{"encoder_arch": "transformer", "model": "contrastive audio-text model", "dataset": "single English command words and digits, spoken by a formant synthesiser in many voices", "train_examples": 78125, "noise_aug": 0.01, "n_mels": 64, "hop_length": 160, "input": "log_mel", "spec_augment": true, "win_length": 400, "tokenizer": "word", "vocab_size": 54, "loss": "softmax", "embed_dim": 256, "encoder_norm": "layernorm", "encoder_norm_position": "res_post", "encoder_activation": "star_relu", "encoder_mlp_ratio": 4, "encoder_head_dim": 64, "encoder_fused_qkv": false, "encoder_bias": "all", "encoder_qk_norm": false, "encoder_parallel_block": false, "encoder_inner_norm": false, "encoder_drop_path": 0.15, "encoder_subsampling": 2, "encoder_layers": 12, "encoder_width": 192, "encoder_positions": "learned", "encoder_pooling": "class_token", "text_encoder_causal": false, "text_encoder_width": 256, "text_encoder_layers": 6, "text_encoder_norm": "layernorm", "text_encoder_norm_position": "pre", "text_encoder_activation": "squared_relu", "text_encoder_mlp_ratio": 4, "text_encoder_head_dim": 32, "text_encoder_fused_qkv": false, "text_encoder_bias": "none", "text_encoder_qk_norm": true, "text_encoder_parallel_block": false, "text_encoder_inner_norm": true, "text_encoder_positions": "learned", "init": "lecun_normal", "residual_init": "zero_last", "optimizer": "adamw", "learning_rate": 0.0018, "beta1": 0.8, "beta2": 0.95, "eps": 1e-10, "adaptive_grad_clip": 0.02, "ema_decay": 0.995, "max_steps": 17200, "batch_size": 256, "epochs": 56.4, "lr_schedule": "wsd", "decay_fraction": 0.4, "final_lr_fraction": 0.05, "warmup_steps": 860, "weight_decay": 0.04}
Rows from block 5 of the audio encoder of a small contrastive audio-text model, named by matrix and row number. Rows with one number belong to one neuron. Each number is 500 + 40 x the weight over its row's rms, rounded and kept within 0 to 999. All counts start at 0. Numbers have three digits each.
After each neuron's rows are labels from the 100 clips, of 14848, where the neuron reaches its highest value: "lies over" is the class under the peak. Only what is clearly more common there than usual is listed. The data: single English command words and digits, spoken by a formant synthesiser in many voices.
# fc1: MLP up (encoder.blocks.5.mlp.fc1.weight, 768x192), inputs 64-127
# fc2: MLP down (encoder.blocks.5.mlp.fc2.weight, 192x768, transposed), outputs 64-127

fc1.129:512606517501466493499554440452543461492501565486488484516482463531610468498455511460507505495478525551517510472488519410541497482480558453532527529547535463494507496467464574560489520517474463
fc2.129:483515480490414515497485491516501499489510526469487569538517513487594493483556605568485540498517467482516441527459516449519520413530485553500498498441469508547539537549464519493498514534533504
lies over: /ɛ/

fc1.375:515494550509384473462522485457474491508499503456416533532509486428538466482514542475507410527523539520557551530577452514512524508524462454531543502553531520515458471503494486473542522509406407
fc2.375:430541430517451518448486441516520502503489479469499533519469482482526472417555558498479496480510520497538478516446461444542452459449380462519530475461487509566549530576540553481525483540554468
lies over: /t/

fc1.215:468521511534481618500519551462478559478506571481511495493507450520537517534483506460537554518456472547445458471492502536538497415499535552515553514469516436437453463435443531510491454491492513
fc2.215:481583468499450496484546490513489536456480471483483533516525494481561486457498570566475494476456451530539480516458529479476477439507474467474506451515454548530493507531510497509531558526447501
lies over: /ɝ/

fc1.409:564520510504512509424494526575479472498558483618532462534520440480480402433538482500494512531489559519488543517512485459523439546471491460531508472546510500502502455428502482508529561519523520
fc2.409:508465534488507491451468474576430512555529382532508509436487478504472460479529542531423446466444475480528517580463450445478506547515431501531485497483506535546437525474510495534479547540509523
lies over: /æ/

fc1.506:468544452512487406536483475441470495528487462435458518484456563370550545482500533522484431540546466436565505484535446562439569509471496469499524546629440529536495531540463494505536562495472459
fc2.506:521524508527451484475534468449501466569487510457422604560488412440505490471463444444521426545508533468508567467518509486568473487518477511504512562540573465518539504527560545494562520472489442
lies over: /tʃ/

fc1.438:447551479499530447505419467502532529520468391431503508532455510447552550443498536571521511519538490460517475466549496432512564464463481475460486525569421508514480529519478497460519470440527530
fc2.438:505527501522431535438467470468479496515454518491493548515501413465508475473446505489482524550490545458491552491516521440595474491498529460413480556531545459468466514492498559505482562445440520
lies over: /k/

fc1.216:521460401488480435483499484452503521525466497481482525530480518434512489465479521525472469465462512465544526527488448520477527491453493460475487503580492552504518551585506480461508545504462476
fc2.216:499564499513441562501495426483534540548515510434537552514489412481447493455452464516469459461485515504476515499466480416577482442484447515482548561500527472531536476516557602481460548533515505
lies over: /ʒ/

fc1.311:574483518497487534496495441446529436552578488444502536539551491477457465513557515447527452427500518556535567552551482504502459547467456452525519504482531494499516463389499545483449550555477492
fc2.311:465523493497502501470472448594496498525520415419524492547506527527547477473531545527482477445489461512512448573468503448533500500463426509557539454423479488545526511517513544491497482551573479
lies over: silence

fc1.641:549562595508442453479477457533470450519514475433478542526489534502543531498437479495526457581517538516485468525549558413555548445510497473478544495553390428539493469494531470371578547473474460
fc2.641:437521432491478487443485457505503476518462452504513518546456525518555493428542545488497526524501554521543467550426457459527474465466422463462469484502497597563550541564532480453513514485573548
lies over: /k/; /j/

fc1.43:507497445513467475453469478451514569529426480488465557522455470472472484435519483493428481483499591514562506517501473470568434463442434449539536448520520554531552526600557516443565544539486484
fc2.43:463543533457470514467465411508467525556458472408481530543461439492428495504472472498478474520497495510490481509498512454538464490495444501533587511491494453535508430534565546530507571515521484
lies over: /tʃ/; /i/

fc1.642:473510454509523471483413508481488560493432463508503484517402483452542504497427543500510539477516530491517503517541512429481471506532519448508521488547479527519463500567497547552494534523523493
fc2.642:543529560501407544472453437472520485526489492479479558531544450473467462511471522491505463485475520484462492496551502477545534497534465494408549522560507424508434439473515608513479515499438484
lies over: /t/

fc1.458:432437477523520494469461516576509490390493510462526542554524492519532488473500542486570550516463532493490517471480451504530529518481497482580529532535515524511454483463529492514423505463494479
fc2.458:546517488462472529483529452509515483588497465561478534509515534503541515461515543478459482532529546434484518540476486451512445416484520483470439560478488556485497544487476565466524449491485494
lies over: /t/

fc1.115:442498512469472533435436476538582511532426490485529515471534539499572467542543545533462460483498580528491521532548533490499443566475502482517541433476461499563522468489479488465539540511486465
fc2.115:549462538563448516581536552546496542502572462523459553465590540520534533573530477480549456519521488451466505517572462458501569498590537612487490481410474464460524549461434466529474438532486515
lies over: /t/; /eɪ/

fc1.615:465553582484506594517578418489475420454462554484488540515491473510590429515494498464481528518484511520521541449472501421492465478478531496539493544511631478477517535486498592569474497529472468
fc2.615:511491505488482524519483470535486496495450502452473553516534483512546449486568553541490500496506474504483462534492580437532490452515487535566501504415482482564572532540473562485491492539496478
lies over: /i/

fc1.148:516507510532518495445564535555458509573540547612486505516540401481492461422527492462459504557539621463555575528507434487504463532507477486538507517568592467469456531459515511561510560509492496
fc2.148:533467485482483475466463515576507479573536405509506514490532501468476461441480503499495455487499502453539558596503460470503504552507388478520533421538451563567440501511519561512483523562521521
lies over: silence

fc1.292:482524424482510495493487483480493518490524528537539486409486523478451544500503512508432475491483527478497450481489474570484540452543532580437465556479503470469463549531447579558440519469479504
fc2.292:485442438459534461512503583476464511486458488571489506421470527500506607568500473506498501537503499433509496480503539526510536562536590589499456517490531477471477555537493419521493465444549516
lies over: /m/

fc1.152:470444400482505529493464496461554571453500471457494468530501500489546501473441445513400455419462496502494515502466476571553522548414461492471492505493495585491534517547543517540535496525479480
fc2.152:526522448461478517523397480483503552506487436471573530472490521414460527533464542590442487420480502474518444487439500483512487484499523514453518517477432511535516468560470581491518505553573556
lies over: /ʒ/

fc1.583:490509546482495505492481473525483419535477459586515458511511422516507499484639506446513481530529543526451537441496506471513477529438457497446437529511498457510512474495554527518542479402527517
fc2.583:541503563483557499482569497523468505546462494547425515497507478487480440502547447434489492459497522519485544513466475443468460568466476507543463539496525513522513547446581536572496502521494565
lies over: /æ/

fc1.212:477438499490479527485421549518563568396473500503533546531513557480525531583493539550522509411387497484488490546541524474536539526524533476532506492463486483510474436475404483530504465548500512
fc2.212:521593458543528522536496486488504552477506483489496517448532476455502441441505540457549496464516512493542526492544435492470446484509441481497563442543484478556453535489446523483461489565477505
lies over: /ɝ/; /oʊ/

fc1.76:549504514496509574479516503492399566568496547445493472478463510505441496474475538547462510539507550485520517510516526526467543534548490483471521562515562534504556572502495495447526596546462469
fc2.76:581543531467477532488542537502497546490556548494466534550520378514495450437468507528465531475480485471460582534533434451529496463506461478511539578478523536510482531505480552472512544541418458
lies over: /s/

fc1.742:515472459466520561509495518482518525428518473450544509547574546578472526530485534565519534438408467559461477514504500520536539449512534567430520552442463508423444460429451517505498453479479535
fc2.742:459568508472456493519477500503475530477430499478545572535473549479501521504500566532530535476508511496527479431480489478480507432522494511452519463509419479506448519505468536515485519524528555
lies over: /ɝ/; /ɔ/

fc1.403:568475540550454504440495454475512466528581474471467539495523508482516434507552492471484433516532519534536535593572471494529493555420467474528547512489504515525521465471440480464556570558450474
fc2.403:448527466478500479432476440555511479534500442456501539547457511511541459457560552520482489472522501519535472568401475476522478465458420492543556431491494540565519528553539521505549501551583465
lies over: /s/

fc1.127:456428562468501528521470461531520451489482437410488471526526567432564501491504515555518494535493532521512524511519507561483557599430453526549492520517506480538504449499482560547539493497537480
fc2.127:507465462463548474479521484544500499527472406462427495465477537422530509464582539509490515505499496473493540542456518512450527550508436539537509520486493502541564516528479514532528502530567429
lies over: /k/

fc1.749:439477500469515533442469506614463442464471439466483450527532483512507508475465518487442515571492553387477491476501467414517531469491497521492490514573535503513468524535486474553477477354553493
fc2.749:489526505434527552428518492549409501561437467573455394466474428504494481444551549481471470493431535499510484519437503410491414482491502477488523462514593476503507535496516506482492510496518504
lies over: /t/; /ɑ/

fc1.448:500450504475488518596481573523525470422539499520518465518550492513445501532523490488513505438413452530463492527493494523554482501564512477533456485474533475470502513486433526555442462551483509
fc2.448:495556503471525495508426429495545509538498475409501529495503477517532470489506508486524473503485555516516478530459573438480404444483449447512590440505500537583514523512464521410482534597451476
lies over: /ɹ/

fc1.89:467503549515425452476493483487458542512431484440424534486468511441552509501504546463533425584566542486552495488526505509465521519571452460493547513607476504537464498617503452492599468433462414
fc2.89:458562425518438485428499428440510494501449488491449541517488443467518487442517509460511491540534555487551488492475475448512447468467451455462495517515470507564557494581568536467560479485517479
lies over: /tʃ/; /ʃ/

fc1.671:514558535520503504587562429483480418598546531508476478495521396516455511509537471439533462508535499493526515428523554472506403476482485476494484508454541451468533531476498550507499516539504514
fc2.671:530480528517517510526451463527537536541512463458547491562575471530452448434487541507523407426492445520498463483498518447576471497445475430501538436487454559590527509533509562494492533563505552
lies over: silence

fc1.112:564513395554542584503413522538524437496508513515534550538542493515499480498482457484511492519555504441491497544485496550468409491537504525468512451476461430462535533499496502469425521495543570
fc2.112:530419565487494468544550549488471499474476564530449509453478501459527551542461427499505457614549491447529521457577475527460512503584543572492468500574527449455440529503482445542513515414492463
lies over: /ʌ/; /ɔ/

fc1.188:506458497597508464570533485471512574521539531509510548496498570521540510524522505405567544463437558531497509523500534478505462480545499497565518549451571500500560489468508537522455523591545513
fc2.188:423516530454528522538512534524467495483517365460458472463541549494557539430529487471552467460477489477434558507482534432435495499520432543511520468480500478542503563434453515535443486586488525
lies over: /eɪ/

fc1.382:454502517503452438456548478504423493495485505445415497567516479452557499481511547430551457527539489483574514490547468466473536536583464455503541459560492490549436476490502475513502458466436431
fc2.382:445513434546461489460507484522537451488485460520472529531531506465562496441551563451534457456514512507539481508460460479538480488496435450482475436507450534575522538555528547506547458517539497
lies over: /t/; /k/

fc1.543:485405513463499542481505535532489413478445490516490519522489447476490419460521531542518524503463490482483542488474527483523496479489490509549498514486546565482493450494561559492443430388468488
fc2.543:460508528479441544491468454542491438558497457524451561489546485492488460479564521486452511424496485551464515574524490485501472466492492514508459489441537525539489572529436562530512473529437478
lies over: /i/

fc1.70:527503526508476436479517472481444446527485458439470523489489507424541543500549535495483419614617526414575533499538459551438512506533457476466525575588487469557520540558488439459555509402472472
fc2.70:500496456538486449483515446412515483565486476467444579492478449431529485510504487468499424520547506468567514414516453528526453493481478488457482576538500502573546581559572520462551494476491468
lies over: /ʃ/; /tʃ/

fc1.542:392491511443513573429554532597470448444494487517502495508534389526491521509479548543480550541418503446496510457411528421549513450513472497531521427539594511519480529515505568549474469430512475
fc2.542:476546507484456549443536496521408521539452444484445481525494472523560510420548531475462508536451529487446488528488518387467451431506524469496549500488560492500482549528488458472514466444487447
lies over: /i/

fc1.209:510474512513499540442506465564479407441518554452509517517496433479511493516447539592478486584468463448539514466474482452540528377494490480483504506571511492504471488505451538473434534411487469
fc2.209:491468540455465508484521480529432437592468470521456511513488466523530460503500558519477504552467505485501481495461479391512433403465523494496508489480542538498506572522425528450468508469441495
lies over: /i/

fc1.620:424517552488482517483443499575470453458430445515467562486414553462488479485535553462486504614534561480523541555519552438510452561493451480551538521586534477560506491541513517523488516469536501
fc2.620:490448481530433488493572560480453525514501490537441529488546472466537583548550471492490471554512536439514485509505492440525580451580518624548460494487556500456524526519496475553533474448502449
lies over: /t/; /i/

fc1.98:477462537452480493492411497495535475474456425509519484530497448538532446531516556486539522444489553541497469564547621429539462502460481446562555393420477544517471483410513541511542494526495518
fc2.98:478519541513439516558451521530460497463501496498468542500576477527502510548495561469547535498522476499445469532550525453510529468570534496449514443468439479464454474447448521523488465488442530
lies over: /ɛ/; /eɪ/

fc1.594:512502522555441539475529462442527472520560530494506551551559462534530432476499539459532478487466554587513562532550480491574543524474447454533548497471553485497502487388516533471506504548423468
fc2.594:471596483498464542467501460569515475501498469461554541549501502530556476426541558556460502483481500505527453543434448444512499450475403487520537453465466506520498522536489547502481517548541495
lies over: /m/

fc1.556:554513538536428503470551466463502455524567534499470547542505509502511429461502522454521466479478513579501566555548505485556515497501451462544543540440510470516504455407515544472495519566443471
fc2.556:450569486520463525458474474556505493507496459447533524548484517510545475426567572559485514484485509529525446558439499451514496467454412485526525452462474527554501541537525533485481509540569483
lies over: /m/

fc1.592:526502523487425525563544511474444582517550506491497474463472507493454541568479450487500480485507471476394428497541509504475538446523586549446508578445423407453448438487443486510511477469476481
fc2.592:490565421511512469447489480538511537532508458499550517522479523477539466402519528504497512477512501528522448556474515447543452425450416478510495446469453533543517508581523537488530495530559509
lies over: silence

fc1.239:422415532465482528466483498579496426420469497542502538519557377490503447483467550564510522574454472502502500488505524445534507448527475489541514468513530538502431545521513569497450512445479461
fc2.239:470534507478461507504493423538476421535494467482439511499520448512545468445534556504474533565541539507471489488501511424488434396505533494440482525454517470520540558529453526436494507485487476
lies over: /i/

fc1.606:535469529471440541448507481472542442496562511514475506534584471505457420471495547483528482425453529574510570558537520490534493529513422435520531467467508521537506452374500518480502512559429457
fc2.606:455566495495456508481481441546525531486507452424527528544512503539513491455549574544479515467472496517495457571449462437502494459485421486526565451422472498527512518501495521500479486560528466
lies over: /m/

fc1.175:544469586540448464490516489559495552456520485503470508510533572455524521582500455458487449552620547483491468485542465495470486599546496468482538515551491470547513522590452401489523541454490501
fc2.175:428495456478487468471445417430462513509428475488493483530436440475465470428500500478480475502465550553607487475468522443507489452478444469470506527555526495566550504556606581494552566504561454
lies over: /tʃ/

fc1.193:504466528479500604435513472462545494556525545556505474521518433542481433514538555522425502408430517569525494486456593482583480510463469510510544471456542532522524471439508588517553486567492482
fc2.193:486547534492462541480427459525486549498540437455561502499523469540491495508516566568426555436474444560438423562470511388482543475487471520472598425462473480536474463464470476522487497513492480
lies over: /s/; /ɪ/

fc1.435:582468499520492601508490565512401613452470512537473524488519534476480517521569517538502535556481589448493525548501539547523523552557474507519535593459551530468563532507475495472558465543478460
fc2.435:530561485504472560503538526499475563457483486524478529480510419539537442448496493430528540468456534520438549537534505440485483474534485474510519537442556527459470550492511555492498506543416524
lies over: /s/

fc1.544:496530507517448550473525474449544485469558541507499557550542440529499427504511543477551528470462555576508553510502520483573509484490473444531556487459550493487503445387518546505479510546470482
fc2.544:450576493497451556496484482566497513473488446456554517550524517521548504447529580539477529461470479518524473556452478440500530447512445475512526438449435503517488509511464534526478498539554513
lies over: /ɪ/

fc1.537:500521552489506519505525487458442480494467505533530511486465507514475484483514469432477539490516514568516520484475470457500482535426470535543513507506601516492542492482616571578518543473514518
fc2.537:528507544484413549491494538575464451521495444478499547561556496480528541512591545509518524420487464520452475581496563514506540553521423510553492484495437490570505506520459518529551506527506459
lies over: /ɪ/

fc1.439:453491530486450444474484484490434509501412494490459569491508525444559526543519534476501447576577489469529488515558464527465532510599499453530550498553458487513451513539489476463593478447474430
fc2.439:476549409556451469457493428421504517503466494508450559510480468443516471438529500439525505554551524509535503457527473468509437471488453452427515533507471493561535519551550528474566486496461469
lies over: /ʃ/; /tʃ/

fc1.678:551469452480516518488464437491503538496496505585588423513447472550459482441452525508489482457493579504476489522468517543504468421472508458445442513464497576450450520521500543499461493466505511
fc2.678:459433513479486543544521508482512524498474532501477514487567466526522576499483494455555442464456494501469495438532497468543574514511530555501414467502526492504526583539469538498489424493439484
lies over: /ɛ/

fc1.264:427470480476497475457405447482555431495476432475497476525506512482499503544522525490551503401472481545525496519490559482490520506499506461560504424516426529533460439518529567555471530538524488
fc2.264:545470522484489517507482506541460540441495560489477481480523467492530494517517538488519552495509432503484461511515480401519579454535513534535509461428473479448494445480477534559482442509522426
lies over: /ʌ/

fc1.210:495490413512488456523506456428514544505489477425469542517441530436532475432523506525514501436441529474525498472492413519465555468431487466536510531511522532506542551567518540508474530505503461
fc2.210:545571533515425555515499478467506524513530529457496546518528395441448482498466483519486517485517508480442516515505484419538503440522484526460523556488519456472484494462497587551438539504486480
lies over: /n/

fc1.370:520515441470524555405411484480480558581426471540478504439428528522500473487595508516387503457474533522468546499446557479483408543498456471460521463520466515535474556507504488492528471480507512
fc2.370:491493512491441524465433402480501503513482474414483528501483403497469428460469483496519477477503499550447474524513520491541505480432403465450568499511480472540477454503573560514541528552490451
lies over: /s/

fc1.15:592524540481552564458552475552572444509480576559553512528497460549561466544523502478482491516507513548518506529520561468512432536452500498580513460469555535472478506405435558553516508527453525
fc2.15:541494535542539569582450437492586498536553500493531500459560460540483473525528541494488514399489462562396414505470509470526526444466529532474488475412463434489493506431490535528504454598498537
lies over: /ɝ/

fc1.584:551471477532575539485552503554435529526506561534519549431504467484552501543564481480461534577546569478514522587555457534464491545519488540507473532415549496475466528505441459498587496503480508
fc2.584:516510576556541513521495443479501474512521504552511512454523456483474393513570471472522488431517489604491503515556487475480439519459441511544488492450443503521491521492576559538541497556429538
lies over: /s/

fc1.608:489543550558477477440570528539434471453498551547465542511483462480563445460544504434480516555513545495541536479513443431496538469484470506567527478581552475472438471460569480560527528437500448
fc2.608:535503502501457468404536535582520463537525450574492541503498489487558467443517527504479475477502481488536500560417498483501488552485439485531466481567446573595474516543491545518563512548526476
lies over: /k/

fc1.450:563556550508455527505476406465443453519512498486493488512492472475472426494476511470560491564505500548481504476512509498522519449553523477522561535563475447543488386443542569465522517521477461
fc2.450:484539451498449499454463460522548462525511457469525553502493506506572465423544553539505506471511492513487446546441504444545494470442460512502481505465445529601531542561506533466519497561563467
lies over: silence

fc1.560:500486553518532537549576486515517378548522562507484492489498435548487491518561463454487505446523453538530500468518479534517438448450474481493473534433530500512568511461465531484462523533497498
fc2.560:530462511507571493585450485514512543587515471460468417455558485508491515469526454463531472514535502502405475455526571467526433496441565494491456493471430466480562544470447480435506501505539542
lies over: /s/; /z/

fc1.241:449482540516516423458502548563440442581529469579501500505511444459486485408523459466530508520543537515527555506514433490446464567506449503517459450564493492506469442509547489541498521493516532
fc2.241:519465504491474490497452460547546510502519423482530540487500498457451458505484488486554489425507493513505532553514477466438456528469443486531547423565462523581452476489541543524462547594544508
lies over: /æ/

fc1.452:494492421486500515493447523480458536498506495530509554546427474506475490422515527617488531555452520442480513475460460494545500467398496492521511501582460558521489485538557540460510536513506548
fc2.452:574510499520405534480562526493542481529530505553476594521535415501491528491454460541451476510476529479467557577492475485579528431511452526471510564487539497424462539531482552499509520532435474
lies over: /i/

fc1.576:417512471544519449463532466541438474489486525385439530521459512423519501521501558560548458584559461468568508465535433534433512499497485499513509505597523507549498508580477503519483517428521471
fc2.576:538517474522425466482517490467520471567488484524448561508552453385511513495492488487522405507549508443518527472525484492548520471516488517461468583520503498523508557538496562516569496473493447
lies over: /k/

fc1.677:423481477509540477441492447536453462499426483445475481496471500431498495485503556609500479530562508415574474484510436552477485496470473498505499489588513517499502577598467479539510530390548497
fc2.677:542502487517416496491500500433509486529485518531440624500550440398485488524516479455529462514555522455487529484528493509524463502538500500410461561525505498485494552512490539499559491441454483
lies over: /k/; /ʃ/

fc1.56:485494470453454462425439492467518581503435507501423578508458533446547473479480517513451425547536536455537511526585491505535507534523496478516538518550500548515501550680492454458603490481451457
fc2.56:445536460465436521423504428452510535508454495453496522529433401468467470457475514537473480517482520499514479508466472421532484460500438491485568522508526460515521478577576568553497552501530483
lies over: /ʃ/

fc1.160:503496517490451449519460460429524561424468472544513493532490490474457484514455491522553494449553486548485486512519494518530575479446521487449509533508384463440442421453527522532516523435471513
fc2.160:512561434488448503462486433465510529518520480512498492503485501477540493410499549501528516424498510543476456554431467480543497457443486486443463524494414509542514501549522601440512517540516491
lies over: silence

fc1.739:420484414451494477492418475418535537497459443469539538508471520485492482465538546549478492407429508542530526509459485454566475530460465473525501457523457571535530508534496560476476504564534495
fc2.739:537561541514428533498468465491503545506520489443508545535559410506427487488482492525481519497488486512455524519508494426550540437520484517446584515469509437485487447464495538518457522527486472
lies over: /n/

fc1.192:446527489474462498506451513466534557450473490475504542513514534532520447515568515447562566475467498590482526557516515413509501485506499462565561481474521465533465465489504572505494451544476506
fc2.192:436525504515492512515514525552411521452504415480475480461528519472593533497528552494480569548546490462485474554508507488392480437562481550472542500482468470505440574500435429521454512485478496
lies over: /eɪ/

fc1.605:445534568464498525449483463547544410537487434547514436544532440553484463513565534496530485440434506564469510520479572418539506569416463455500508418463484517529501459443554538515539454457528535
fc2.605:490499604470480531499470469539449479510467435525478458495518442498457456499550533465496517457501499530461524536480524416463527545507451487527478499488513515504460481427512559568491501499496515
lies over: /ɛ/; /æ/

fc1.761:484541564509443542510501434424585468492508504472504537494508508513539445522492503459555511445520512598492543504511485439552494486471504473550543507454512441506494442425448566533464513552483493
fc2.761:452570458518433529483492463571497495476503473427510528534490509490582472422537573543486533504498480501523450541466503461493512436512438514534504450461468491534502516520472531529493518544566505
lies over: /ɹ/

fc1.566:526503548498403539449508451444535449520555505493472547529538500489496442479511534458556428464492521555519555558528493494582521544496431449539557506455524515538486447423510528459520510566438433
fc2.566:449576490491455516459487451552525490510467483433527548560486522531545471452546575549469494484480495510528447549437468437510474443464414477528538458446470509546536513531518523490503499550546464
lies over: /m/

fc1.233:548548551511489513479551444488522432492510538531478510529521431552598496541501507458490486531492501517506467456516597471527452458525541513470483527467547496495549529467484486483568469519477466
fc2.233:516547499542444543531492451460533477527472539448504543473515492524535474535567576544434488496530452544448431463439577476528500439454501542452487519445497491524546492541485545470574458513464543
lies over: /ɛ/

fc1.22:525568540514465567531528509491464445485546552473503500515492509505490480517500475520470516485506484532425490485496532549468532470499520567492529527507483369431484426382495492555450563494514481
fc2.22:498560489461464526476463481552491521505472471452552490534457528489540496473505605566451510454484489539550428512437518453505509432467491502485516457485443512558494506528485523513480557525551497
lies over: /ɹ/

fc1.42:492467504520523474462508592541477513576574519600512494492537448481463476463494433498497494515613532481527538527521456485480438508524500503499507498545491470464442486501489494564487512479521523
fc2.42:512433508465448500464433495563506468522521427487543487500509444470488439462463531538490503428516462487478514550481469471492477544454408442498551441560445596600448492518514574526477554548504519
lies over: silence

fc1.140:517439504504480460431500480497466473562492495556454519530497510472545448439523531473457441553557507441546544521522480503457517530508444456447502505523492522526458481521506428515567516447470456
fc2.140:483524445516440475454479502516521545530488458489469522544493414487473458444482493497503468471495529545473489531445459410596507502460434469481531480537483505555513478547584581511555494542577501
lies over: /k/

fc1.575:476485439446482482442449469449488562537423481533483515474475519495503513440484533539470503474496523535518490576483467480546473505533437434488552461531473565542508549629567484447585490502470476
fc2.575:454530478529423494454455444469520565481452489460508542518495450525431482484461509524479536497487474524456451530507506415534480449502420505455579513463472459546509467540549547507480505546505475
lies over: /ʒ/

fc1.645:576439511517506569555505557487465519415527527548528522549509453548509496485506486571480541500450479546491488527475541543543522497510522504577501537429561586472513490564531526502535473571493476
fc2.645:550528528483452546560474439477500554484513476492533588531564461514501490507501504482558526463497517503529481555470517407528460416521534459507554511444459468543556495498465598472512482589501445
lies over: /ɝ/